Weights of a small image embedding model: widths [96, 192, 384].
Rows from block 6 of a small image embedding model, named by matrix and row number. Rows with one number belong to one neuron. Each number is 50 + 10 x the weight over its row's rms, rounded and kept within 0 to 99. All counts start at 0.
Before each neuron's rows are labels from the 100 images, of 14848, where the neuron reaches its highest value: "responds to" is what is common among them; "colour at peak" is the nearest of a few named colours to the mean colour under the peak. Only what is clearly more common there than usual is listed. The data: drawn human figures in many poses. In brackets: how many of the 100.
# fc1: MLP up (model.blocks.6.mlp.fc1.weight, 576x192), inputs 96-191
# fc2: MLP down (model.blocks.6.mlp.fc2.weight, 192x576, transposed), outputs 96-191

responds to: red top (28)
colour at peak: brown (57)
fc1.530:65 57 56 44 53 48 47 49 59 52 62 52 47 60 52 54 64 63 51 71 51 56 35 49 47 52 50 54 28 55 38 40 48 57 39 60 48 50 22 32 56 19 37 70 47 36 79 48 58 39 37 53 63 49 49 35 46 49 56 52 57 39 68 45 49 54 61 50 47 36 68 68 65 48 50 53 36 41 42 47 61 54 54 35 49 49 47 40 33 33 55 42 43 58 53 61
fc2.530:40 44 59 67 33 66 68 48 28 43 47 50 49 38 48 54 62 54 52 58 74 51 60 52 53 45 44 49 46 55 47 58 43 74 40 51 35 43 56 47 36 65 57 34 48 62 62 59 23 50 56 65 50 47 64 44 39 46 63 55 43 38 41 49 51 37 50 57 44 59 36 59 59 40 48 46 52 53 51 55 51 51 38 45 39 48 58 28 46 53 46 55 54 51 54 56

responds to: blue trousers (55); splits (50); lying (25)
colour at peak: grey (68)
fc1.262:38 41 51 58 71 48 64 41 55 56 44 42 59 49 39 68 34 35 64 54 62 61 70 54 41 55 58 70 65 54 56 55 45 55 45 55 29 44 60 30 33 51 52 49 40 50 58 50 59 46 57 37 44 63 34 60 48 54 56 45 44 49 59 35 53 41 51 53 45 34 56 62 57 66 36 55 55 46 54 45 46 70 52 36 48 50 60 50 37 58 37 59 45 45 47 50
fc2.262:43 53 64 65 48 52 49 43 52 42 43 26 48 45 55 56 41 37 40 49 51 72 53 61 61 66 76 51 47 61 61 35 69 41 54 45 43 34 53 44 49 61 70 54 37 52 54 65 59 49 53 47 48 33 48 41 64 55 44 59 57 75 44 56 49 49 46 55 68 40 50 45 52 63 54 32 64 59 45 61 41 59 40 53 41 31 44 38 55 52 33 66 43 64 60 63

responds to: purple trousers (40); purple top (34); blue trousers (28)
colour at peak: grey (63)
fc1.344:59 50 50 58 41 52 23 30 65 53 59 52 46 64 52 45 48 48 26 60 49 44 52 53 44 50 48 33 36 45 57 49 62 45 42 41 52 57 41 53 55 46 44 58 64 40 49 59 67 33 47 47 58 53 67 50 43 43 48 61 63 72 58 41 42 54 61 47 50 37 62 25 54 46 40 58 38 58 61 56 37 47 49 61 61 43 35 36 44 41 48 34 42 41 54 66
fc2.344:49 56 55 51 42 65 50 72 57 45 56 52 50 51 59 56 46 63 69 46 41 52 42 56 59 49 41 73 51 36 37 44 42 57 59 59 47 42 54 47 47 43 48 54 34 33 43 41 40 57 55 62 48 41 40 39 29 62 41 32 46 43 46 57 52 57 44 58 55 57 47 74 63 41 52 56 42 49 46 52 67 59 49 59 54 68 55 52 47 50 55 57 45 34 48 51

responds to: red top (28)
colour at peak: brown (61)
fc1.118:60 46 51 56 40 33 54 65 52 48 44 45 47 63 58 50 58 46 45 55 51 52 70 61 57 56 44 37 40 49 47 40 60 39 48 47 44 56 46 40 50 51 32 54 56 53 33 46 51 64 46 49 74 51 53 40 53 46 46 62 45 58 49 40 55 55 55 39 57 47 77 42 58 72 62 50 45 55 43 57 67 45 65 53 73 50 58 58 58 34 44 49 51 48 49 67
fc2.118:36 54 54 28 48 39 58 40 43 57 56 58 43 26 61 57 53 58 53 43 44 52 41 61 39 41 50 59 48 30 57 52 43 59 47 44 51 45 75 65 61 53 59 53 41 72 41 54 56 40 70 42 51 52 31 63 02 48 55 45 47 67 67 52 48 45 49 54 55 63 40 63 33 36 46 62 62 56 54 47 45 50 48 68 41 57 46 50 51 54 59 47 44 17 42 39

responds to: purple trousers (60); purple top (30)
colour at peak: purple (27)
fc1.29:56 34 55 65 48 59 37 67 74 37 54 46 53 45 51 51 44 52 53 61 62 53 63 64 61 36 43 64 44 66 50 44 60 63 53 45 35 40 37 39 26 40 31 64 43 51 48 42 50 57 64 56 35 44 59 57 59 61 50 49 42 46 34 50 57 54 46 49 45 53 59 40 56 67 44 38 41 48 52 65 68 48 55 47 56 59 59 40 44 52 50 50 50 59 48 55
fc2.29:44 65 45 41 47 49 46 59 54 41 62 50 37 52 73 56 48 59 68 51 16 53 37 48 43 57 45 43 41 48 46 52 42 30 45 47 54 56 61 53 62 41 54 58 57 37 48 45 60 45 48 44 71 43 44 30 48 54 27 40 60 48 55 53 40 51 48 43 55 50 58 61 53 32 41 63 54 51 49 57 56 57 44 63 46 54 42 45 37 47 43 62 45 45 55 55

responds to: yellow trousers (57); white trousers (41)
colour at peak: brown (58)
fc1.156:61 51 39 56 52 48 55 70 40 32 57 50 43 44 47 43 55 42 39 45 48 49 51 44 68 48 58 36 58 48 42 49 67 48 48 37 56 53 49 59 56 53 51 42 57 56 31 53 51 55 43 51 42 22 55 47 37 72 47 60 59 56 46 50 71 46 45 62 59 50 53 40 46 59 72 55 61 47 34 63 59 27 58 50 47 38 51 48 65 22 53 49 49 43 45 47
fc2.156:31 48 53 56 43 54 42 36 54 76 41 35 46 49 66 52 40 46 45 43 48 62 44 56 32 54 58 37 52 34 45 64 53 54 57 54 36 46 47 44 66 62 58 64 38 60 53 62 53 62 35 55 49 54 55 48 40 41 46 50 51 57 76 54 38 49 55 45 47 50 56 39 47 47 55 61 59 51 63 30 39 66 39 62 45 44 57 56 58 60 41 66 48 37 44 36

responds to: grey trousers (60)
colour at peak: grey (64)
fc1.21:47 53 67 54 29 57 43 34 60 49 38 43 52 53 65 47 43 53 43 63 61 52 49 57 54 72 63 51 31 52 71 31 57 50 50 48 43 44 36 55 48 58 61 60 57 39 72 60 46 33 56 49 65 49 51 44 52 36 42 53 56 50 46 53 30 50 53 37 55 35 35 61 61 51 44 42 59 67 52 56 41 65 31 55 46 32 37 26 34 54 47 57 47 53 66 71
fc2.21:57 35 43 50 62 50 54 57 28 49 53 58 45 45 40 40 60 47 43 45 47 34 55 37 55 30 43 38 62 64 44 60 49 54 45 54 56 53 53 55 43 41 47 46 59 70 40 36 44 64 39 46 43 52 47 71 79 55 68 65 40 42 44 50 63 42 50 58 49 64 48 30 35 56 61 45 39 41 42 45 59 25 64 44 57 59 57 63 70 46 60 35 59 67 42 41

responds to: star jump (30)
colour at peak: brown (55)
fc1.403:49 50 57 46 49 64 71 71 31 51 46 49 56 48 41 51 74 47 33 60 44 58 48 45 64 53 50 42 56 52 51 42 42 53 48 42 52 38 41 43 67 72 60 73 59 63 61 49 47 47 37 64 53 37 42 39 59 64 49 37 48 56 56 49 46 34 52 50 65 71 39 52 46 49 51 48 39 60 54 55 48 45 40 47 52 43 58 51 50 50 47 58 56 50 71 45
fc2.403:52 54 57 49 56 60 48 51 39 52 50 43 66 44 35 54 54 73 39 46 50 47 41 28 65 53 47 63 56 38 41 44 49 67 63 50 71 39 30 40 45 47 60 58 52 67 60 41 43 61 68 64 52 57 62 51 17 45 42 49 47 32 48 51 46 50 45 48 54 59 45 49 50 37 45 65 42 63 47 51 59 53 49 37 36 48 50 46 53 51 48 31 68 24 71 39

responds to: grey trousers (42); brown trousers (41)
colour at peak: pink (38)
fc1.49:51 47 29 47 61 59 57 69 44 39 44 70 49 49 48 49 61 65 60 51 53 44 45 44 49 32 25 59 52 54 45 54 47 60 53 53 39 60 48 51 47 49 38 50 31 54 45 36 32 53 47 52 42 51 42 58 50 69 58 41 43 35 51 36 60 53 59 69 49 61 51 62 50 36 41 52 44 44 51 64 62 40 60 40 50 62 50 54 46 50 60 31 42 49 34 38
fc2.49:60 51 38 55 55 45 57 71 33 43 55 71 56 68 43 47 63 45 57 48 61 31 57 38 47 46 47 38 56 50 46 51 40 59 34 47 58 66 48 29 49 58 41 49 63 55 51 30 40 40 43 51 50 55 50 44 45 60 61 48 45 42 47 44 60 54 51 55 51 73 48 65 41 51 64 69 37 48 39 55 51 47 54 46 57 56 52 69 27 33 62 39 44 43 42 34

responds to: yellow trousers (27)
colour at peak: brown (52)
fc1.57:65 54 47 37 45 47 56 49 61 42 23 46 50 42 43 37 50 26 70 40 55 31 38 52 49 59 72 55 45 57 56 70 30 44 38 45 59 50 69 51 51 50 56 48 61 36 53 62 50 45 34 46 55 41 55 44 51 60 49 66 58 46 40 47 48 38 55 53 44 41 35 54 34 50 62 46 40 54 58 57 42 39 36 65 41 43 39 55 40 54 51 82 47 53 45 53
fc2.57:50 53 53 45 54 42 41 59 47 58 50 65 42 50 60 56 43 65 40 43 41 53 60 51 39 44 48 31 49 53 48 66 52 43 54 48 60 56 67 61 44 50 47 31 49 55 46 60 46 59 47 51 42 42 45 55 96 57 60 47 47 47 45 46 49 56 50 51 58 72 35 58 40 52 61 43 51 54 55 40 37 52 56 55 72 66 50 58 61 43 47 47 38 81 37 59

responds to: grey trousers (33); star jump (25)
colour at peak: grey (71)
fc1.561:58 57 49 42 65 60 39 51 42 50 57 60 43 55 52 41 33 49 52 45 33 63 55 49 44 42 31 54 58 51 51 56 65 59 37 53 46 48 39 50 55 58 64 30 35 53 52 57 38 40 46 48 31 49 50 43 54 42 51 32 52 46 48 50 44 68 33 59 57 52 46 54 72 40 28 52 47 43 68 47 46 57 63 53 58 49 33 23 29 60 43 38 48 55 43 70
fc2.561:52 53 30 50 71 39 53 61 50 54 57 57 53 65 41 59 50 62 64 48 37 40 62 48 38 55 38 34 66 46 40 63 45 40 39 54 44 68 48 36 47 53 44 64 62 48 42 34 46 49 40 46 51 60 34 45 50 60 53 55 45 39 61 41 54 55 65 57 41 56 58 51 41 40 47 75 34 53 56 47 48 46 56 53 59 62 57 66 36 44 57 47 40 36 27 36

responds to: orange top (40); orange trousers (26)
colour at peak: brown (61)
fc1.180:43 38 56 43 48 39 60 49 53 53 50 40 64 42 41 51 57 30 64 64 54 44 58 55 40 49 57 47 34 56 60 71 38 44 39 44 56 48 45 53 40 58 65 58 74 51 61 38 58 49 47 40 59 52 46 48 51 42 57 62 48 44 46 58 26 44 41 53 52 53 36 62 42 53 58 45 47 59 37 38 43 61 47 51 43 40 54 41 43 62 40 64 51 56 45 56
fc2.180:57 59 59 48 56 46 47 60 48 43 48 60 61 47 47 55 48 69 52 46 53 47 55 45 56 59 38 65 59 47 47 39 63 64 49 52 58 52 50 53 44 56 55 26 34 68 71 44 51 53 79 54 46 57 50 49 15 44 59 36 37 20 39 50 50 64 46 41 51 70 32 70 31 55 42 55 48 59 46 55 44 58 46 43 41 51 43 49 44 54 46 46 59 25 35 51

responds to: blue trousers (67); star jump (52)
colour at peak: grey (64)
fc1.422:48 49 36 46 31 48 53 47 36 48 50 81 39 55 59 44 55 43 58 49 50 35 26 28 37 45 39 39 38 52 45 76 51 48 64 47 58 56 59 41 73 51 51 53 54 63 36 62 62 41 32 51 56 55 57 51 60 52 61 42 33 67 54 47 49 42 48 58 51 59 63 52 69 44 62 50 51 62 50 52 59 54 39 65 63 41 61 58 53 51 59 45 45 59 61 38
fc2.422:41 41 48 57 40 65 56 52 34 43 47 47 40 58 53 36 70 30 47 55 45 46 47 34 53 51 58 51 51 74 50 55 43 47 57 55 48 51 36 40 54 60 57 56 54 51 46 47 44 54 23 50 51 44 62 46 99 52 41 44 52 38 31 54 46 51 50 51 56 45 57 51 56 55 57 22 49 40 44 56 53 56 54 46 49 42 54 59 52 54 53 48 51 87 53 40

responds to: grey trousers (46); grey top (28)
colour at peak: pink (28)
fc1.253:52 51 43 53 57 59 44 65 47 41 38 58 53 57 47 51 54 66 52 55 58 48 53 46 57 40 27 64 66 54 52 57 60 67 65 66 39 51 44 54 41 56 50 39 30 48 51 43 37 63 50 62 39 45 58 52 55 61 54 28 38 25 45 48 56 58 56 58 53 52 54 53 52 31 44 46 49 46 56 58 55 59 57 39 54 61 61 61 47 55 65 35 47 52 43 44
fc2.253:54 54 41 59 58 46 55 70 40 47 56 64 51 69 48 55 60 50 65 48 48 28 53 36 47 44 48 40 59 38 40 60 35 52 46 54 57 59 58 31 47 49 45 55 59 54 50 28 47 43 40 49 52 49 46 46 30 67 53 48 46 46 57 50 60 52 53 59 54 68 57 66 46 43 55 72 41 50 38 52 55 53 56 48 60 61 53 73 28 37 59 42 37 31 40 35